Weights of a small sound classifier: log mel input, layers 12.
Rows from block 5 of a small sound classifier, named by matrix and row number. Rows with one number within an expert belong to one neuron, the router's apart. Each number is 128 + 24 x the weight over its row's rms, rounded and kept within 0 to 255. All counts start at 0. Numbers have three digits each.
Before each expert's rows are labels from the 100 clips, of 14976, where the router gives the expert most weight on average: "top examples" is what is common among them. Only what is clearly more common there than usual is listed. The data: two synthetic voices taking turns or overlapping, over music, noise or silence. In brackets: how many of the 100.
# router: router (model.blocks.5.mlp.router.weight, 8x256, trained with AdamW), inputs 128-255
# up: expert up (model.blocks.5.mlp.up, 8x256x256), inputs 128-255
# down: expert down (model.blocks.5.mlp.down, 8x256x256, transposed), outputs 128-255

# expert 1
top examples: child-like voice (82); second voice: child-like voice (61); thin (high-pass) (60); first voice: child-like voice (57)
router.1:061124128170137095109121127131106134140145103142155145138131119131143086093124112129130107138137158124176113156147131081148162113168170107162097146105146106149131129082160129149107156141142155099136130097139119092093153118117091176111123125127101184119141114125120129092132098148117100101133146187140185123148123119115127133145111140172130119128156135147127146127112123095117120129108
up.0:131139145126117115124155105099129149128180138123106139112107116091092128117158097080106116100092151093116106130127115113140153118132113120127165123109131165137145163099139133088103104097166140139129096130160106154116107132174146148162131190139138174134171114134116115146136088137159141129112131087155136150164121085145115155137117162115123115142141119135152141098111178146129130117148
down.0:165109114128183086148132127103113131143077108127091095124140105138159130164085151118109101140144076174108122152183144100148141177133148136122150127161145109154138146171140129151102131134110110157162136117138133123163127122110171091121118112161100108102135123119144126101094100117130148146136111142139107121143122169077148135172126142170116127119125104142120115111105082125122069123134
up.1:121132149166137104129119108089126158119125165146090135106119097122122114111175143184148124100163084129138106105136084095129125106152116146104139105137126121130091104144120137136131114159126168130149143185172129126123145118159154137123124100124137138125102141127140132096181147111077123112176122160103068119110104146139089108141092120105128106138153156142117158127147137115111103129118
down.1:114113173060097177086110105128127101160135130124148133102139157074109125129085093148088113148151186113141140139139128158121105126163144137138153060152099124126159156134145134118152108123101121130126115117121137100143130131149125112112106142167147105123137162119125145092133127133148167180133139107157173123147137149141138129142114126186105127118152120135119122164135085129127118140102
up.2:157106142152113136104118109166123136122111095125120139083118152105166080140165141134129121127113095160093106171125147154128112160149100142077080140140095082136116100128134144180157159146101124118113174109126139111171097108125134085121145079113118107180151119137134106125110158146154139154061117118168175100171151085118176133121083111141125186139153125127118102136152124121170110087140
down.2:127124132136116109115097143070144093148161128143131129138113144126122156093106130145082074143151103119156123113121097112141112140155103132132172123108139174149156073110090159119135122127138120155130139133152113161116119091117123138113120124150143120134130083141151133097111167096109165152123129139156144154127119146181112131130155121163175130095114112113120101123133123158134146132096
up.3:107109173084108138120126117158123142063097167135162142089100147168146114109137177147115136108145092152120130136167125101106164128133210113134117107143154160131108102129136119135132144110134131125195165107129118153143125121124119105146103146158134157126119177127148172102149138112117103146173143141138075137103119119151131114131163123057123160117117150129150120132129141131138117143118
down.3:089086153113110101136136159114087134136081117133120121126120129132128137140114099156148140107127126134109089119123133149160124150085093123124113116144128133117128103132156200133123129137157109122126129138098111121079131115109078126143173116096135108121152115103123100117114191093161122112144109103127164122134131130099161131099118176091157096113142150106082123116130131113122120114146
up.4:139103100178134142097147130101116104146123075099111148099148125120103102147157127147170135150136192174136098124111133107167094166143126134124092077114089144133186120107121117115119089118115123141142101139122105156092115103144122112166124104114110093170106086129138120164108149121135167149086139121125151110161134120089124140116120154134113123120124138141133136104135176150155112124174
down.4:177104150120122083136100122103080106149145124130149125133120123159142122162123130139113089156169122079117098116156155130181154087124135080115123122115198164114123149113102120129139148111111123115115140159145106151117150111151112106135140185108127144118142177107114176088151129138131100094149133126094161121113120201144141112167088127120132142139139148122132160123137085113084141112134
up.5:099127135117138137090128142106125113133129112119120109106114087127121177112129131111149192153162119110102103123116167133153134122099116119155152112113122145105143086124108127117115138164107150126141172105171129098150120128083172122095115165168142146118103114128118120105173133117178151083148184118105114129146130102166112155108162103108144157149161114149122087147130124107120110127139
down.5:154136086121123141156143121135136166120149116132109113170165161147114139129159145179129141089087088122131132137147174092153114095163148136074137168110087133162073103185138115148153150100136113163113087108133119135112086146147156127116126116134130130117133140131146124100136129149120156130101135105133122132139110119136146121164110096163137138082141132135137121116145086160123109150121
up.6:111103124180164129119144106135157127119151122099145128102123122111080166145121141099117144113091081172131133110098116086178133131145161127113132124122104126130169145083157122119098136142135111110124121149126094101077122094130130108144164157133152160170104096105119164160146111168153097138096155138106076123117120119088141075163130131125123114117187111188111134127145117092113158186127
down.6:125177086090120120162121166094087101112139085105122180145112150113150101125135155110136107130142150130136148158166137141085153104098154129156140204135112082130151165150125070161117142153184138098124111150156140135126103130130167124139138129108166110147130168123129108136148158141100128163114118149155147112126174087124132099163116119114109154150148126082074101113119138132108117134157
up.7:125123133124122135155102089142123171152111111113142107128142156137116120113102120102126100121070121155131119161144079145151090117132154103117164142114180114082101136132185097123151125112211149115108122164146138135125139112114114121125177119112115138180128135177128139128113123140184144164128151125164151102151125088120122122166118124111111116170147150102148121093105144124124112076099
down.7:103118158108116168147117123151056140186104107130067152115107130152167143141134151100117110182133130140103099152110144102108153097141141098123127118135092144153121147130141166134116136167132084143163114105098104093107148133132132119126119190107126083105109122150157117156110161116148089111124124164102153143128088093158185152127165149127132116102139126126128072097169122115117134122125
up.8:100125130104108172133084121151082093149142120116114124152149178151078056129106154094152067153129165114100099124129121125135148107154169127120134117156138092147097151097113108141120090142096132117124097170142182093122137130090132154163072147174125102122125153134115084139116151122108141148162127148140099165121156127104132148138111150087167133103169113100150138129152133140116147030126
down.8:128167132149129129116107133128154152101088173172117125139094077143089147126123156105139128111136108145151093166147100150127163107104111122145118116093147160079093073108166116121149194155124111151131114123109131119113123119099154126127164154113145123133129114142125168135142108142100097127110135183108160086165129132120094088110149151102140114129149132164103118128146166092126164090144
up.9:108129129153161157154161121155136086126134120095118103133124113107144116104122155164132161088152143168090154139162140145094107168147110110126118065123107145093119168186146119133108118086158116151142158133140114104144093100104140168157129119151136106107145164103124182130134121143118135149107146119149152118152098150109136118142139143167146170132106154146099114120128102105119104077090
down.9:141157139134122133153096102106096110144128152154141141099137093102110106125121162132139138135136115134142163092120111144121101101142109121213129126095095138128168121151102131102111151129157174121111110131134108138143134113127156082132100137136113153119144088150106069134116116130134105161134079178132138092138105109121114122148139167115090156117163107105143127067167117169108114156133
up.10:083080121111154124182150135112078148133119134129166153132172144116135092095098130135122145137117086156092077114148117141150144160141151090102122101116124110128119114160136100114150146094123146113137112136134160144134146139153113155095107110123124155089113120100123111133096149093096144160100163096137142103151139110148085109138124091112131084093098091112126157144097179103129103128149
down.10:143153131110113089076143097131150166102154132143114140156147136147103117109100084138125158093107146146112151125107162108137145105122114134152129104142144135131151135128150169137112137118106096146099088114129104137173126185126111146119119099140126154136164161146122103091153147115097114135144168120124140127116108192090191090103113142132136152101166146181124130127136137127137069140092
up.11:149123102133095156156093138153132085135151150153120124151165136148143112127118148102104122115157144136104091156118121142163105121117098135117135114195087155087113137170145128117146125107093119105112171140145099134134158099125095132121124094137122145137113120079193105136119146126112128149130182105113101149125157083103109143122163120143078119124128135131091133130115107137151116154141
down.11:131124153148105133134143153150130099115136111141088138139100084107173156122149143141140123133132138135151137122163125082114092143121141146135141135122193122142168139157117103090143150127135148100084118157153130136143200114122133144164075110113132142130143128123114135105128148116131141134130111132116146110109151090090088128115130136096163150091107182162154157133147091131151203116123

# expert 7
top examples: quiet level (95); deep voice (90); first voice: deep voice (82); background: everyday noise (60)
router.7:159155122160139116128180126151150176148115139104138128136103107155163135125126129119166173117133132109152151098106117136105120162104133117128169096164136167166115102136132085131108121119113144143138138094141112138134157120162118105133112127128144116100127127120118070132127135116143153096116126118126110109091101150090086095139128093073099119109155124177137120115139107107119079142146
up.0:151142130153101134129099153164109140118137130130090121098138170131145096108132134152134153109161163110109158137137154096093175138116156111144086116149130146137172120144167140115139137102120135156120098169122140141181126096167106121127097117150138134123135136078136134095117113105194079129101114119129132125158158150134145085117163132140124157127130166081101123142110085076142146122109
down.0:156107161157150089121142105140146139140104140090156145124094097149124132181135158151191132141134076136154097132165141130105148134160119113093136154107140129096111123166115134150120103077130095159143125101142148112118084125145140112107177105126123096152120126118136177118097138138159137112140144143123099149085109155121132164125117104109096120117129115092084125120132137157128120177129
up.1:152126140113141146087118092132135103116167153080120144126148162099118102162132116131117160088102133132176154098078128100117114090142176084145139112105125118141111104134108163105138116166179186138126123142177149133146107143102156088116119102129136135138141115132134103096104138134147119154117125129139091144162133105122123072123169132141113134115099116136128129159105151138138126168130
down.1:157133117160138182156102163088144143106125105166137203100080137102139122150185088112139126096104157121169119133179150125149125109095131142098118126131145104131097155124140136081137085091106122117093091148122100110111170133166131150134138095107136122157138186122155131120160156135106171092113077172116112099105122154149129104132111071162118138141102094174085143104111137160144134112123
up.2:110108116177080149121125145125127130148128136109114124117124139110080131121120137136121117080103162118172122164122101129160058108156135132102130134121143104157127143123130123168126074155100121111196104094135158154121109106104141096157129159119106114140136148082107113132145117136072111116142133107131122139145138168166173142089144145153154167160102158133157104133127157110122134119135
down.2:151090146151166160150119114105115162073142108171129102118143134164147142141111078067116138154149096074078123113091122131155149137141123146131190141119068143085102117129108144105159155112119089154114172144138147098096099135107078096121090128134129124160131122126133102095122132153157166165168140123129116110094111148126117109104149089133153097125157136130118105137148113118127126100110
up.3:124112134109112099130110121069141086076148114116127129121139149149140118150166090092122118165117120151126148130117165115121101064114128120153116158171126089085128146131124127094105143127119092163079137130110144112127113118104107131114151112107081151150105161149144132117106079125087089140140125137108108147147175166097129170166129113139097169152125157122124109153105158113114128097106
down.3:159111119116154144154166111108123152122109088142124130115122158113125104135114139127142125123142116097165092116151081119145192081119091138132155094103143140111141105163112081117141117130152166149085123117110111188124138127143129127085115130115104134152105135187112125095145095136097127131125146188115131161136130123134121122168140164160125076167118158095158128133117098166159114114138
up.4:132095148140102136139128140110109173103105124143149111114132108151161186080143131154126138103126083147136136097134101136153121147114154091130101166112092135142108119088177109156137121086144121147112159120070108126106146173144110136145168159096123160162132131103127110118071132130156132090067161194127155144131136152141136134156131145132104113102138175123121102138172138152136166119093
down.4:107101164153123085096123131125132092130153120188109162114105124112131114140128146166098167119158168132114150078113133120120135092127098113102137130145187101155158137157087102152163096129104113063116096084151148109109111108132159160130146111156131131075118109115133137104153092163082116141154120151179112129090133132110128173130117153125149112133163148142143095102131149082144124125127
up.5:114154120110112154118123135125117139155146139070123148122145100153138108181181138124131098093122133089095129145111162099125120157167138096134120138134127130133090087064130137114096149156119130098135161121103103161122148119126063112154109131140125126106102095143129113162136136089091137120110160148125168150089081118175080144151162138128154157103141118135161150117106129103133156093148
down.5:122155136144114126161092168081174132125117092102103097154126120123119132125140129092169166121116159103120158168150153116126164152081154183133118104134099159128101171172125120103124131127136165155110153150126142115153148102169143160101115114108150138129149107111128165158119137166124128116161082122138117133136151114113116083112129147107109076117143118121104128151129144152147115179165
up.6:151116150090113085118150173162133124082126103096107178109112156129139115133148094078145118154116136121173140132113136128113115134128101114105136171153113148103170144110104141132118104127109117075122147175126110113172090075128126127174126104107142121157140131135163087172129169161132119151106123093128107110154102145145143102130129139117126168156130150149138136164100188108114128121126
down.6:091136124152148091132085111094143149132140150153177123121151140123085152120137108162146153140164134123092117148148127137132135132136127130130089087132131152135118181126081088108133114127136079049171114095147136079127153150122179124094094128115117116105124176163117144112078117095110115122146147105131103137096143110107109159133111145117159138105131109112095150138210093090118168146119
up.7:136166129106101135075128075132138107153143143153132110148091103187163079115117092130154107149139156179070159108109114117124115124076112169112117161129140119143135142153148113094111113133145165143163140148111113105139118110074123082166104120150172068147168111119104103105120156139135135152104104138090153082146162174158142154152117121064140101142080170110139120116128148120137188094118
down.7:137135147166166122162080117107173105125143110075072153105135112144140119125086117126126122162129115132145138138136101111154102136152146102128122115069104125162154170101139116114125079154189137110106160121117091148173121141119126135124145133156116142147168134117136152128158091116152123103138144120077140132173162070099160166119124127177067149129124136119139112087126124140129119136126
up.8:170130094108151146135096124130121146141126139119148108128113115106133137139133144068114146139147156116111188108124136115117149135104117144134131087141109077135136128148118113106110127112129132121127152124058146130129123045105127123157204100119116129122144112121130169184138142118155134139104144144155124098138127107145100156171128130108184134144103102148125132097117120129138129114140
down.8:092115127153124094151143137119183118088101139122094111127107103140155121113102127162141127122112147111173094156137146115121156123145095128124097138147108139124086133123081154149167145111127106120149140111128136159127130186128123095138115131097108163157124165150106122108151130107151153148119136151146161141157106165166125100096079117142132065084151156115163161125112148137134078143122
up.9:107139145139115149101112140105139111129109128169132134156125134182098080194132137100094132112077138104122125117117138112144108164158087123119147106134074116111149161104113088164145147123104169148129110107117139159094144168113097157106156151106136159111122133119133173133126121091144106132128129129141134152129174139153159123143123134128124106118114124145147159056158144137101143118115
down.9:144113153115119102100150091120118089154101157141160101100132099155183144108157047137159149101089149139121124151137124140134150084147109108167091171118149112129146114142149092114141168119120160142149131132118137115147155106133106148143110132116148120099124161216150166112137111132115120089137123110150129146125125147100098136107128170138131091135138116152121100125085092130140111121163
up.10:109098136145133142150104145145097089162128092111145129150180095157096122148145131122126084126121131124129218150133116097123113129128120143117184152152115125142115115166085122152202150115086168150147101183158131140116120139105105096113112148141121135135140122124115118105102120154125127185199107126170156119126160153108145135144091143094117152143145156089149124126111121131097146093109
down.10:151154097142089123128133106100109145131111179140126121143137149116151115130120114141156127102151121121094147136101141146103118116177080085137100130140135137128084157103140126143149129071175140120123171131135084104132079131148174126148146169087120153116143106137155147170195087138128121087096139107118169135123124080090145095112153165151093135159152138160105151150128116159114143169128
up.11:125144096043104176116140149109118124159125107154123104130126138142155139099117104128106139175114161150114140118109115107122137114133129168147108119071104116117117165102137138110127148127111117156158127122169109093117150116092090129099164130116144156125113123123129149138122120120155167108130159096110113148133135107127115138146100100119115130104132166144166116174134115114168159107126
down.11:121156104191131088130117099117131133111129137086119122126152137157120133151141129120125113135135119170114133135152159107114136129122152135151112079150153122158133123120103118132169135166171102114168176086122150113154108152146128122124147165180114123125124138131132101157136139122090108146109111125106138114138134143179152102176112148131109101099106131116132119119144124110100151129118

# expert 4
top examples: background: everyday noise (66); pink noise (43)
router.4:128159191098135153134130132125130108105099133154113146116082144140101114114082122191148076145100165112128082126148137098157161123154101098124111122113117146131126146122094104134142126118146121150139116102118110119105118078083121123155079149137139150116131133129118060119105167154069117107094085132157135155131116125124148144084126132108090159132084107110143144153131089142147156149139
up.0:105098139130151051139111139121111118127121162127147116135145148134142093130148121114140103131126154137138115130110086138146106123070150091135112142181140131135148131068094084174117126122109118116150111157142183160149133138095125151129092145106133108072125118081109071122131130108099136097143152121153074118144095132101129131115097139127130107114129116123159144134133081134122106138108
down.0:168133132142156173122119117112110109118093146113110140116114162123186136153107153138116137148136140100167101133110101129118165142135053151164149150126139111083137116119110109128136092110155111132167143121165124141116127100142139137119124092152159121092118121153085112163134080127123121146115068205104121142110122144156165137190130139123119099133136119130140164118121131123143127114133
up.1:121164110099130146149138117158128179127137117124131103096136068133138060116150129146109111125136162121120119130126138105154072130138098106156096138157130162134143129144112116139113183149096114151128128116109154135073119127160108129115100119100165127170144129100171085149139137077113166125115101144135152102144150162139107160122176110114141193136098128126083126151135119138127132135131
down.1:123171124097140158089112148132111078104114137131107105188115089135146174133096124147100188162112155093180098182102103114161151102135129144158140150106124148094125127122102097070130096087143143145109140137115142147165114111125120124081140122122122134102109113125129152128152086095120140150126147103114088110100146133117137114142119141133103115161125133103123131119129100141134116111145
up.2:160142156099095151163134126150138105121127107167126140106134148134061134128137110130127173166140095141117095119090123130128111134115142123116109199126119128162120132163134133158138136118104130119143149131059120109113140112126124136124109188098142111120094121159162125133099104174170109129104122119193103133113156142122115111119152123147141112162128131113139109114121121162163171145162
down.2:154087101149127102124135098161125118107131092134134151147108171101121140158139117158097107182143137139153136149123162123131151109163121121107120132113072147101175126118110129122117157139120097136131080123120099143184074135151144127160127115093114111139111087115178135171115135153166129127138134090106093151150147152141140139125102115124133151127118089108106122101119139113162106107106
up.3:141135114136131101129132092139131128169113143160159117140150103111088185150109125122145118144134107141107114118130090134084135127105131129087105127131125097068159145145138145122143117136107151123131133145121123133127175158135141084106152106129121123126123130134147163163110141156152132111127118138192120143124119168164141130134191144170124109080138177107098130086133176140133108086146
down.3:103154137133181129147114155114139115146138137098103140127140122145154146117094142121163095145134136110130155117081100094166147125162174181148084172105110137127084052101156147119156115139137152108142135134109145121172127154091163089139135110170109078137110140163170123115127106105106136132081123098105123122116133111111138153143124112096087123079153161103114133157117129167122150144102
up.4:096153130134124143125121138118142119108128144142161113157068116119057154193134079131136075091115139153101140120119102107077149132120140142119144137127110107145132107118112076109110153147158161110161166151120122169175148160153115124121145144106113095143110171150130111146131092088133095137101088140105112118117135153123079107111157137133153166130107128091115107137128128122140097097120
down.4:155128113135130110130156126159134082108180108097154129160128119112146153121119119108097106139142142129113122105111127117148116180145150136085107110104182131144148155144137155134176114154175137128116113135110093100094136135127163125133090106098159115124141130159129148141135140109176123124144139112147105079093120140119155109144081125081089123080138160169138124137103143117120147160078
up.5:085130122114129128137102139167118125127164096073152113124126068142115124144120114151170131172120148146166111135127142125127139131147075099113154125149097146131126143156059131082102112124122128126127167203092150108121131120143104168106105126146148091134139108175095152109141120132103113177137173176100081126165121143144138155135136139130165162145154188146107121139124094167144104126124
down.5:130122097129156144115129091149107144183079110156112129119170135150127151162122086143077123131134109140150108154152176165124111169137152110134111164153096125072138141138127135098131098110107178132138121134127091123149093152124083133132118096145155112163124198130106108100125128118130107139120144149148145128144072162113165141149129130085102070120125097081138141135140138101122115114148
up.6:080122112120156139143143166161118116124115108160096145137121147142110139184125137093147131125160136117151147094136112109095104101141117090162057129098169177119104117116148125118142167127112118118123072166085129132098110092116105127183161146093133166106147132132142141156107110079119180135131176112169087160118116123121142126141126106104163127121100144147137087147133104126159166117142
down.6:118119172184130110199140105108135159113117111117107154131130135145162144168154137150157139119089093180174119135144081142118158137113132102160157135127142135102189134146110142159151168134125106110192092131156125128111144128101151117111115129130107120111112130099127112116117159169130165166133145128091150105114134105108146148137167115109113080077120115128158109137142141124126162126123
up.7:148140132180145095124114125102137135076108096127156112127169147143126144161115144108151100128152114116128137102130154122135130109141097137124105123128199115128142104116125113079131123135135171155144134104152094119109156128127136145126120130154117103158120156099131137164150136091115106132108172120114131146150103139170089144137106099136142089146096132121122157141159158118114105091128
down.7:057092151144093166139103099125155157160157156132145147124133114124128125156184142126076144128119148119091125108120140110159125166154148073100147141099121121111125153153114094124184111126117094177114110154106120117119154152120122133130104085150144151118143174097133083130144134092103090150122116173134121132195122157133117158103101119160135140135125137161158090160153166144160124103144
up.8:126127150111141163081112156173163138119112131129154095117138107150120161129121088130148099112119130081176111115159118142152089138157136199135122152144118120087153137170094096171151107130115135123137102115131101127120108117130107133180148156142096083095147135109116116124112160108122158162128089164128093095110162084148141099139126129089136111171138177145156155159130109088140089124121
down.8:090133130190132144182157145133159090116144109094154159130136108146140141116137131142172111151101115108098136137128073078116140140128121100147127091152156167149098111144117106167121141155099131137114145151149144162122142109154111109153110126110189139144127130149117123159117108112140102126124103139135117120133130112108148144088154085172093164134121098117119090139144150162109162115102
up.9:110138174067116158149113067103120131123151146140092117109112146118083113121158197137157169125118158140125131092126079144118147123109126140113078158122079124086112081075131116082139144131135123138130123087134144118143133113131141149132120109145117117104123156143096133116139141104122171134129141103130124163129097156073160115124122127125128111183130094090121143129115160133151110161117
down.9:127176114093112081094143105086166086122039130144112137119077116115144151145160094111121135148131141123137157150102151088135149124135101145145167139116173162141119157125160186131137117126149172136131162141149101166162098092132136131139120168126134141111173112112130131094125129113120098107141124164115079149166158107151174136121120086129105125143107149135113116156115129129103125157146
up.10:142107099116097144126116150132122118102137136102145125138085098135158149105112139135131135138102131129129141166158119151138128130164120156091104153109118155162163178144119109101142142140127077150149119131103129140140147159160144117106120157141134162119124147098150173115133179128144134096113128147088100127090121172096117090180124118102091098146148145116136094108102111133145099137161
down.10:151105150098150117150096161126144120123121140141145127107118090131108149168146128158124113159112114105124119123099128147114086134107162150144145127112186157138120108102132132148128154109092081100110082144153110126186102157081103114088145130115160177199183105127095127096150096140108109151164133127108107133154147148087134110131134130137145137098097161133120106131148119087116094123095
up.11:125143123115129138171173112095133112109148125128182114118126114166097102107147112161189139119153112142136087108139122111157131155175144116122135174120133111129130117075115097122141085122131130136127115127129140150130099111117129129162100120117141147110073078116072143143142117125102136123154112152146119125109098123184135151122096113120113128138099129059109144111120104139108174144122
down.11:065097141148135125135154143146125170129107166089154132094083116148123120105134141077114162141104106148154117132124126157149152161099121101131159122146117136124151095163121128190108140090103160144125119100146057154127127131189153157085097141092143101129125127140120119147168174088080113130123133150069152141079109126112108136135160081140128147116165143141140144123149146144140118102159

# expert 5
top examples: music (68); clipping (48); rumble (26)
router.5:127126145128092151155129142074100122124108148141129107119137133101149152162108142078144113148128123105111145144124157153136131150128148087121154133139179142136159120114134149141159100123141084165148150194094134103100138116121153100138126174152136116134116100099125129166150119141110127137086101074171113141141118161159110174126171121134108139097103119102161107111111117149124111167122
up.0:144106131118139129111153139130116120090164095107108126116140095163128109149174148138097153160153125109125126148111108094149152106188165107128070122099127154122138157104128130095108105112109123148147116125158148179138146155137105084139145149150152117141092119102103137112127134137165180123116181129115133154097103145111084110115161168133145160123106116121112143098119147085104171105130
down.0:130094127118176156114132146105140162119130145138153131157163098129092135132080128152151148134154101123147120130191147113106104107095129119133154173125149089111123102149106168113111172085090141134101098127169085138104125151146136138107099135161132153099143118123123101120151120128138100141116131108131115131090167083125150080114117153157125155100129101156102114139138111125128085171113
up.1:114100173144136120135109087152105131114170125124116113127134148118137131118127126119138071102157129130143126122130143148159115181153133111143183143108141131153128119104112155159123117124131147137139143140162150114146093138123118167116103132155121124121117090129073117121127102126134132139124126150129073129150141114139142162125097166146123141145159124121101126131081136145118081157154
down.1:180111113105105154139106112095145114105097151128123113114137146122138174150094082107156147116118155160163155174090131188097106060128095139100085145158123120131140139110127138126129143123118121139147113099095113150085145130145111132147154113124119116154128146141111108116120172103146173125129108081110132134124119102088145133152172146100116108088146156087130144099121101158150156139138
up.2:118121121090149113129147146147135101122127124133126142137082122165116118139153152110133121132125164083150107112098120120127138167148131145153124133146144152115175116098109117141123095118127147141145106142164131150141159088169115158119142111098104113094102134152168123154116144134092168144168145110118135102118158152128087151116108128136164125130161165185090134117089176111105136121156
down.2:153107128145098111076145157144152119116173107118114097167103134146113101157104165132130092104149130125132143116156116135141155143114105116133150120143160155127105138133106157145132115082128110155112169125097179122129109096100114093129139089135113137179138166154162118126098125132138100143136085132151158096138150136123160114168141094073117154103114125109107161130157087148144153148157
up.3:145107115141176083129127103142129100099136130150133107089107138136123119138184116100176129108097142116130149136134061096108124124113125154114144131135159116150137124153107168108126116088141128117163144118141147136145125114141141123113178147169129140111141098110145121110109109124140160136128121134126123134139142083076146139162111090144156082144082128163131141117100127153144095130181
down.3:134165106143077145115154114137121114147107105131124158109192075095148153154133186134108086167148092154113147158092133150147085130114127149137132146128168132131123093141120137107107145071145121138109110121126129103101165130104152094072129137133151135136107159134101144139125123065123103119139109117133156103089120124148113156151155121143154111102123104122146113142112140118114163117126
up.4:141103146087171123153193106127119156130147090147113137111119103135139151133084098141144170126094115109122080108097134140122133109107131138142155097149118118127139127128112120099102125116124115143137091094167143170111117098134109099113122122130121124144101144129116146135157114106159108121120099130143159153112142128167182147133111112134096171099110157170119086140124109075155130131104
down.4:174100090134097149124152180100144083140133149097154158112142158159152087182136149097148120143134152114121146156120095087088147130108116118133121160151183162080131100127098159118101123110109107152131146127154089133152122128141161094139139125161128121151136140149151104164070111139113136135186103151157109095125140119128125117097156112081128114127123093090112138112139112152127135186131
up.5:145133176141156146107092100131137178139148147105136118128150158141104138106156105124116128085138113141148136148099137139163111160124111125139107072133136109111137127139115051116148120095129159108126155121156131120174118142129137124126093129154117098145151149111154166155156165121114133100157160144118172116119142103148110141165100108084131121093154091090157118121125110161159126142116
down.5:146146141091163083167105146078089110122130163151123149137118119114107144133104107101149147154132129122149109157114136125107145097174130106117144116146165153107111131113158156118109144172095122110165119160111144144095090117163157143170151107161142141114155145068136116115086172113135109144130102154141108131110104133083147117125131106140103118153093152186094146115122131119120130150125
up.6:121141145095141091102129148136094124126068130136116133121133106100216119090153138155111145116108103149107140074145096138144097151122093115137115102097137151120144142120137148135176102132153145162126122130147071133129123140136070151147153113134170151140110163136157127129160136111106157093146123181126156151171118147101165133110125097113179121100148173139100174071094117141133118118073
down.6:144139139148133113163148124136127087140119123132156124145122141105130162137094116082107142139132145148094059135100152117139081106136126101167108152175119145141101116131122072110140164145160115137111118131153144143145173106095129093072095154124116085111142137144139169115128120158126100133100126127100127112103185116117129134110150169135128119115150141121144147092098077111098139094123
up.7:115103171155127081113119134120085114125115118122121121099145134142124133068121083118103122163137119109130088139101126167143085130097158132133105140047148120143105128103134164179121121152154132150105120090137117134095089149147132109136131103177099116133097133117166124094104151113113122129134152124112118190112128161128135117140111155142142155094137143131118085107139099094119114159128
down.7:123128139143109142127127129124125124106140119093142126146114168130110155116123140149136148128143120129170110123097119108107162173120107156148120165146085074141128134120107098105134161159114125125135087141161085196148127127129150150136136122184128110124097134097116149144136109142113151075089147115128116077123151104160153119119142103082141164146150136189094125088122149153154129099132
up.8:155097132145139156137111139128145184129114128145138176090138121130148162108156104091095111093116135166118136125106125142112163143107112163079146134081153114099110116134154166165136145116163161121160118143089123139154116100120145145168146119151150132105138130130140156127157120131097142124121094129088141101142106097106143118091134087089120089194127121118129135187106104134108138159169
down.8:127128124138174098102099140112070128162112130132147139125106142143127135138068126102152173145184132149133101134126157097101114151091105089128096140121133102119130142104131111143126114148168090162136107126133147151088166141110135096132140144153080123070109101159138099095136116125138128127124150121144128120137129121120150150165093112166155125116134139140124119158146095129153141098140
up.9:142132144102098122117101116116115113114134079131100137088090153119126143111116146107141123126150100147068134116104106113143130107128151122090108102096151172183121165131132106151177106148115161168131139164155107146139093123128103122168130138117170168127121151091133168164135118154178137154137107107100092134151156169095121145139138127125166095119127134111167167107122137157146145108085
down.9:135170131133155096136096124108139140120158109173192134124124097152133115121137114124138125130079136102119082155110145157124110137110142111140130082155167170151165076135150142100099134107162128151150143138118150075102140141121061170124156148086104142123089143080155091132170089142106160078099140093140118118123149122132150109089131108120128142162128100105116126146158135110107109161124
up.10:085152119106120119159126104130093110122183163089086127151127141140114165155148156133127141185114140150127134096169098150145129097128082084131135108109130116139112144132107129125075086095132137136112118109113153124177132104080115116113104108157099172119101133105098147103118116122109147128144174131106125150147090084131157143145130101141107143157112122122116148138087138131169105140156
down.10:116112112087129135118123158163095135127107099158132138136089134146129138100120173106108162108115114135181180084098151127108153159177114158117125122149104148135097149146128121126147104174141116118127155136108113114127168136132083134115125137095149108105091157128167103150160125136080128144117153171129142139100121140086148146139129116154079134142107131121150133125090134151137165093150
up.11:118137140121100139125151130169142105134160127106147095093078175084097105110156131103123165116154134185079145157122099143130078147150112140140150136167138126102094089117154152105126110116148151128133143121148090150094160142153159151128120135152113110140103128108152152114171133149173124120140160074100123150136129079123154139118135144145150128116088164146120087124150132131135142112112
down.11:140112137145120146138072135138128140125109114183141167159124148174112139143072135149138121161091163149109149111107149131135171145150093148096164076117114154147115112119131097157108106108100086084124117132100129158158094119134139133107125155144147118113163136139184088143142155171143183107132105076126121096151132067139143110139129090107133103139119142128114087125145168136119113133136